A small contrastive image-text model, trained from scratch.
Data: trained on scattered letters and digits in many colours, 195000 training examples, 2.0 epochs.
Rows from block 2 of the image encoder of a small contrastive image-text model, named by matrix and row number. Rows with one number belong to one channel. Each number is 50 + 10 x the weight over its row's rms, rounded and kept within 0 to 99. All counts start at 0. After the name is the row's rms in percent of the matrix's.
After each channel's rows are labels from the 100 images, of 14976, where the channel reaches its highest value: "top examples" is what is common among them; "colour at peak" is the nearest of a few named colours to the mean colour under the peak. Only what is clearly more common there than usual is listed. The data: scattered letters and digits in many colours.
# convs1: grouped (4 groups) 3x3 conv, stride 2 (encoder.blocks.2.convs.1.weight, 112x28x3x3, each kernel summed), inputs within the group 0-27
# convs2: expand pointwise conv (encoder.blocks.2.convs.2.weight, 224x112x1x1, transposed), outputs 0-223

convs1.73 081:47 50 58 57 59 47 38 65 52 46 43 29 63 57 41 56 60 48 51 45 51 53 69 58 40 59 73 60
convs2.73 088:60 35 58 42 52 41 58 60 48 52 60 55 50 59 32 54 60 38 51 48 54 52 44 35 56 55 53 49 38 40 56 63 30 33 55 46 42 40 59 43 37 67 40 45 47 57 53 46 43 51 55 55 53 43 64 44 63 58 61 56 51 59 50 45 64 65 41 44 59 45 58 47 58 47 46 51 82 48 37 61 52 63 47 68 44 54 51 44 52 42 46 50 37 48 46 52 59 51 66 62 37 60 47 59 33 61 32 30 52 68 54 48 50 49 38 55 68 56 56 57 57 45 61 32 54 42 55 53 33 62 60 27 66 37 45 42 39 39 59 57 45 37 35 52 33 54 52 49 60 59 50 49 61 61 37 44 46 34 55 36 55 49 47 45 50 36 79 52 49 60 60 29 74 45 48 48 55 69 55 62 52 58 55 62 50 74 47 46 46 44 34 65 46 58 60 49 47 54 41 51 65 72 41 50 47 69 42 42 56 46 35 40 48 39 57 42 66 47 43 56 58 49 45 57
top examples: orange
colour at peak: brown

convs1.71 099:61 39 52 39 61 53 55 47 46 44 52 69 45 40 52 65 37 40 32 52 47 36 51 68 39 43 62 58
convs2.71 102:54 52 61 44 47 52 52 59 49 50 36 64 53 48 60 38 30 54 36 35 52 47 45 75 36 47 46 34 49 50 48 45 65 50 30 53 68 49 59 49 55 51 41 52 45 49 57 39 43 55 48 57 44 45 63 31 56 61 56 45 51 45 50 56 41 54 44 62 43 45 58 33 45 48 31 68 58 58 49 51 61 42 55 56 39 33 56 65 45 62 52 51 42 53 61 60 51 29 41 61 49 33 41 36 57 60 30 69 45 44 60 38 60 42 67 58 44 49 47 66 55 53 40 43 51 61 47 67 48 38 49 56 54 49 54 52 48 44 52 56 59 37 47 20 53 25 47 49 41 43 55 55 30 42 50 49 45 65 44 34 57 28 56 46 60 58 43 48 63 54 53 50 54 45 59 41 54 38 52 33 62 40 58 63 46 39 59 58 54 53 52 79 58 45 39 68 62 49 46 69 38 67 59 36 51 56 42 37 50 58 39 69 44 44 49 39 45 42 40 62 70 57 34 59
top examples: orange; yellow; white; pink
colour at peak: brown

convs1.58 092:66 47 51 52 54 60 65 62 32 47 47 65 28 50 45 49 61 44 49 42 47 54 56 31 66 53 48 42
convs2.58 094:41 47 66 46 46 63 63 49 43 48 64 47 47 86 47 42 46 37 53 34 57 54 49 50 58 43 59 59 51 43 63 79 51 37 57 66 43 51 47 70 56 51 52 41 50 55 47 41 51 29 50 49 44 57 46 32 63 63 51 31 58 51 52 51 50 45 45 46 39 58 46 66 38 53 60 48 34 39 40 46 57 49 45 66 40 38 56 38 47 73 52 57 55 34 65 50 58 49 42 64 36 57 41 41 41 67 71 43 55 68 62 52 41 36 55 67 55 38 50 48 50 45 53 48 54 46 42 57 40 49 64 35 29 55 48 46 33 44 58 46 37 43 47 57 61 45 46 47 60 55 49 36 42 46 54 30 56 40 55 58 59 69 44 41 53 66 61 44 39 44 53 51 50 56 53 58 47 54 64 51 27 56 38 41 42 54 50 52 49 57 40 36 42 58 46 58 61 45 48 35 51 50 61 40 43 45 48 50 68 35 55 31 60 51 52 71 55 56 40 52 61 54 21 39
top examples: pink
colour at peak: brown; grey

convs1.13 115:41 45 55 81 33 47 61 60 54 51 37 53 43 42 57 43 40 51 46 59 40 64 53 39 52 61 50 53
convs2.13 096:28 61 45 68 55 60 49 50 62 53 63 47 57 35 38 31 36 63 61 30 61 41 44 52 40 52 52 43 52 44 64 67 49 57 58 61 49 53 59 68 64 50 55 45 35 47 49 47 41 58 44 37 54 44 52 64 56 39 65 44 41 35 50 43 45 54 53 44 52 33 44 77 51 64 52 37 50 43 54 39 45 52 53 58 52 68 38 55 48 28 72 43 66 46 64 37 45 52 48 73 60 32 39 48 44 39 51 39 32 40 42 58 43 43 49 56 50 46 61 66 55 59 51 38 63 45 57 41 43 31 51 66 50 48 41 54 56 43 39 44 55 47 51 52 49 45 41 61 62 63 47 56 29 53 32 45 35 76 62 52 55 31 39 41 66 45 48 57 48 51 47 54 44 45 58 39 44 45 54 48 65 59 56 51 56 59 63 55 54 49 48 61 34 33 34 55 53 40 51 39 44 53 57 42 54 61 44 56 34 57 70 36 65 50 50 44 46 65 44 53 37 38 39 41
top examples: pink; white
colour at peak: brown

convs1.70 115:69 46 42 53 44 50 42 51 29 61 50 52 51 55 55 47 51 57 44 43 52 60 46 46 58 20 37 35
convs2.70 096:44 58 45 64 42 32 49 48 49 47 47 49 63 54 51 25 62 50 56 51 54 54 63 42 74 51 44 38 56 51 67 50 57 46 48 49 41 33 52 60 59 54 48 40 70 53 46 44 47 57 37 51 53 42 54 35 38 53 37 46 53 46 46 52 38 60 54 64 32 41 43 75 54 53 48 44 30 44 51 57 35 50 47 58 35 42 48 60 46 28 43 44 59 50 64 33 47 55 34 62 42 55 56 50 56 48 59 40 47 57 59 44 58 48 56 65 51 62 65 42 66 52 49 42 52 50 55 52 50 51 30 57 46 21 61 52 54 57 59 48 49 59 41 65 68 45 54 62 55 67 45 51 46 53 37 40 53 54 62 54 51 45 56 49 58 56 49 51 42 62 33 57 45 51 62 61 51 49 41 53 29 29 36 43 44 54 49 65 70 60 62 10 39 45 43 51 63 58 43 39 47 62 61 46 57 45 65 39 46 39 55 45 45 44 47 80 37 58 55 38 41 50 41 49
top examples: pink; orange
colour at peak: black; brown

convs1.16 086:47 53 62 68 31 51 47 59 56 40 42 68 62 40 57 50 59 57 36 43 40 70 51 52 41 43 51 46
convs2.16 088:52 41 47 67 34 61 34 40 58 49 40 44 43 58 59 38 37 43 50 72 37 55 61 59 50 57 64 50 47 40 62 45 54 50 49 25 47 48 44 47 50 55 60 63 45 32 45 25 59 49 47 56 38 45 36 40 38 42 51 54 44 39 47 53 70 52 27 58 28 34 45 50 50 50 54 55 57 42 60 56 51 50 53 52 44 74 54 47 45 38 56 46 43 48 58 51 68 44 42 35 34 48 57 46 43 50 51 54 58 45 65 37 47 47 41 67 45 44 63 54 49 36 46 34 58 54 34 66 77 61 41 43 65 46 50 61 75 39 47 44 42 36 50 43 71 41 49 47 58 68 30 52 50 51 50 67 46 47 63 50 50 23 45 62 55 47 74 49 47 53 48 50 51 60 44 55 53 59 42 50 64 36 41 46 53 49 58 48 55 55 59 41 56 63 36 39 63 40 66 52 56 67 73 51 44 44 51 48 48 66 43 61 50 37 50 41 52 42 54 46 54 36 54 60
top examples: brown; black
colour at peak: white

convs1.107 168:44 36 53 37 43 44 44 51 79 57 45 59 69 55 56 51 30 50 59 49 56 46 52 42 50 64 45 43
convs2.107 088:53 51 60 56 55 45 62 40 50 53 40 39 46 57 43 57 55 34 40 53 56 49 20 56 42 45 42 37 50 34 59 68 57 56 53 36 48 63 40 64 42 34 46 49 48 63 56 38 37 66 52 37 40 34 42 67 44 44 56 46 66 50 48 43 44 59 40 47 54 56 51 49 54 51 37 33 52 51 47 55 39 64 60 49 48 49 57 42 55 60 54 61 45 59 42 60 36 44 77 30 60 39 64 77 51 48 54 53 43 50 33 43 39 18 47 42 54 43 46 41 54 57 57 53 56 65 41 51 63 42 39 64 47 54 33 52 50 36 42 50 41 41 60 47 54 60 55 57 46 44 27 41 47 41 44 57 36 50 47 47 49 75 55 58 40 63 61 56 62 59 43 16 57 42 34 44 52 53 51 49 57 43 42 52 48 67 35 48 54 50 57 66 45 59 35 59 57 55 48 55 37 36 47 20 51 58 51 50 52 38 45 54 51 39 41 37 48 41 41 63 48 45 55 55
top examples: brown; red
colour at peak: grey

convs1.38 072:44 35 25 35 67 45 54 64 44 35 48 46 38 51 56 57 56 63 48 54 37 48 57 44 51 57 49 60
convs2.38 093:43 41 66 38 59 39 39 60 43 41 60 29 58 75 59 54 56 53 53 78 43 64 55 41 52 50 54 40 39 65 36 56 36 32 79 63 60 64 56 53 43 53 50 55 40 52 50 46 68 59 33 53 38 37 40 39 53 49 65 38 62 25 43 47 44 60 34 52 55 32 46 70 60 45 54 52 47 44 39 63 52 55 61 47 61 41 61 65 51 30 45 66 41 39 54 63 39 60 66 73 43 48 47 41 66 58 48 55 53 35 53 38 53 24 38 58 56 56 54 40 47 39 47 42 45 54 51 50 54 42 59 49 38 45 41 54 44 44 34 29 44 53 48 39 49 49 45 54 38 65 49 65 53 51 40 54 45 60 62 55 55 43 57 42 44 46 52 46 49 41 55 37 55 72 52 48 54 48 31 56 56 37 42 48 40 57 59 61 51 46 50 50 61 40 54 73 48 49 51 42 38 39 52 57 45 53 43 51 54 35 42 44 58 52 59 45 62 56 51 42 48 44 69 51
top examples: pink; white; orange; yellow
colour at peak: black

convs1.14 123:51 39 54 58 39 58 68 48 46 59 60 51 53 62 47 44 33 37 64 52 44 49 52 50 44 64 77 42
convs2.14 103:63 43 62 56 41 47 68 60 42 54 61 57 48 35 45 52 48 52 59 46 50 57 64 54 68 58 53 43 58 54 69 50 71 68 43 50 44 46 35 41 49 61 39 43 61 46 49 40 49 49 22 73 42 55 38 68 57 49 32 53 50 53 56 45 46 39 46 51 64 62 43 61 55 44 43 51 53 55 57 56 67 58 49 45 38 66 66 39 63 43 62 54 37 50 45 53 56 50 45 43 48 41 36 32 44 41 55 65 58 43 64 54 63 51 55 50 48 53 72 55 47 43 42 56 58 53 52 58 42 41 48 50 51 73 51 34 43 61 51 45 36 42 48 31 50 46 45 48 55 62 47 44 46 51 35 41 65 77 39 45 39 42 44 47 44 27 50 53 52 43 58 38 50 62 53 30 55 43 56 60 56 51 33 47 56 42 56 67 70 45 53 56 67 49 50 56 50 45 59 46 51 56 52 51 57 56 58 51 62 44 50 53 36 06 63 49 36 54 43 76 57 40 54 54
top examples: orange
colour at peak: brown

convs1.78 117:65 68 57 42 43 50 68 53 59 40 42 61 50 60 50 49 35 60 44 50 67 40 40 54 38 47 65 42
convs2.78 095:50 47 65 57 60 57 50 52 53 54 55 44 45 59 59 43 47 29 58 51 57 41 41 53 43 40 59 52 51 46 51 34 61 26 49 53 53 45 52 41 43 36 47 50 46 50 55 58 53 41 39 71 57 46 44 66 57 65 60 73 50 64 35 37 48 34 45 33 40 71 42 51 56 64 48 45 42 44 55 44 56 43 49 64 65 45 44 38 72 46 44 35 61 59 72 49 53 45 51 70 48 49 45 41 47 46 61 44 55 14 43 41 51 67 52 55 46 48 49 56 63 53 39 60 45 55 45 55 62 67 40 39 42 36 47 56 52 69 46 40 63 41 34 54 22 44 48 37 48 63 40 51 52 53 40 58 42 46 52 49 58 42 53 38 37 49 35 33 36 52 71 59 46 34 36 49 42 45 70 46 42 48 49 46 45 59 44 61 45 54 32 38 42 56 49 64 49 55 43 39 39 39 36 41 64 40 59 41 34 48 46 40 46 45 47 48 50 50 47 70 38 45 67 60
top examples: pink; orange
colour at peak: brown

convs1.69 065:40 44 44 57 59 42 39 48 44 60 36 41 28 47 52 54 62 60 67 49 47 40 53 53 50 57 53 76
convs2.69 085:36 59 30 65 57 24 30 45 49 64 57 48 35 58 65 52 46 54 46 56 52 60 25 52 46 42 50 46 50 43 64 48 44 50 56 42 42 49 45 51 48 53 49 48 38 59 33 51 69 54 48 36 44 47 52 37 45 46 37 47 47 56 48 74 64 55 48 43 44 35 66 42 54 51 42 49 55 40 67 35 52 48 44 75 49 50 44 41 55 66 53 60 66 49 43 61 37 61 48 56 55 65 54 53 31 50 55 42 50 54 45 33 51 49 61 57 32 36 46 56 52 64 68 61 56 42 49 46 51 54 34 59 55 29 33 61 36 58 48 32 57 42 71 48 49 60 57 67 40 49 58 29 36 38 40 43 40 67 47 55 51 56 40 50 54 52 43 52 58 59 57 41 58 50 53 49 63 46 47 25 61 45 45 44 39 62 46 41 33 58 63 42 55 45 59 42 55 60 52 51 33 42 26 42 49 51 53 53 53 78 39 55 40 50 43 47 51 36 61 39 45 49 56 62
top examples: orange
colour at peak: brown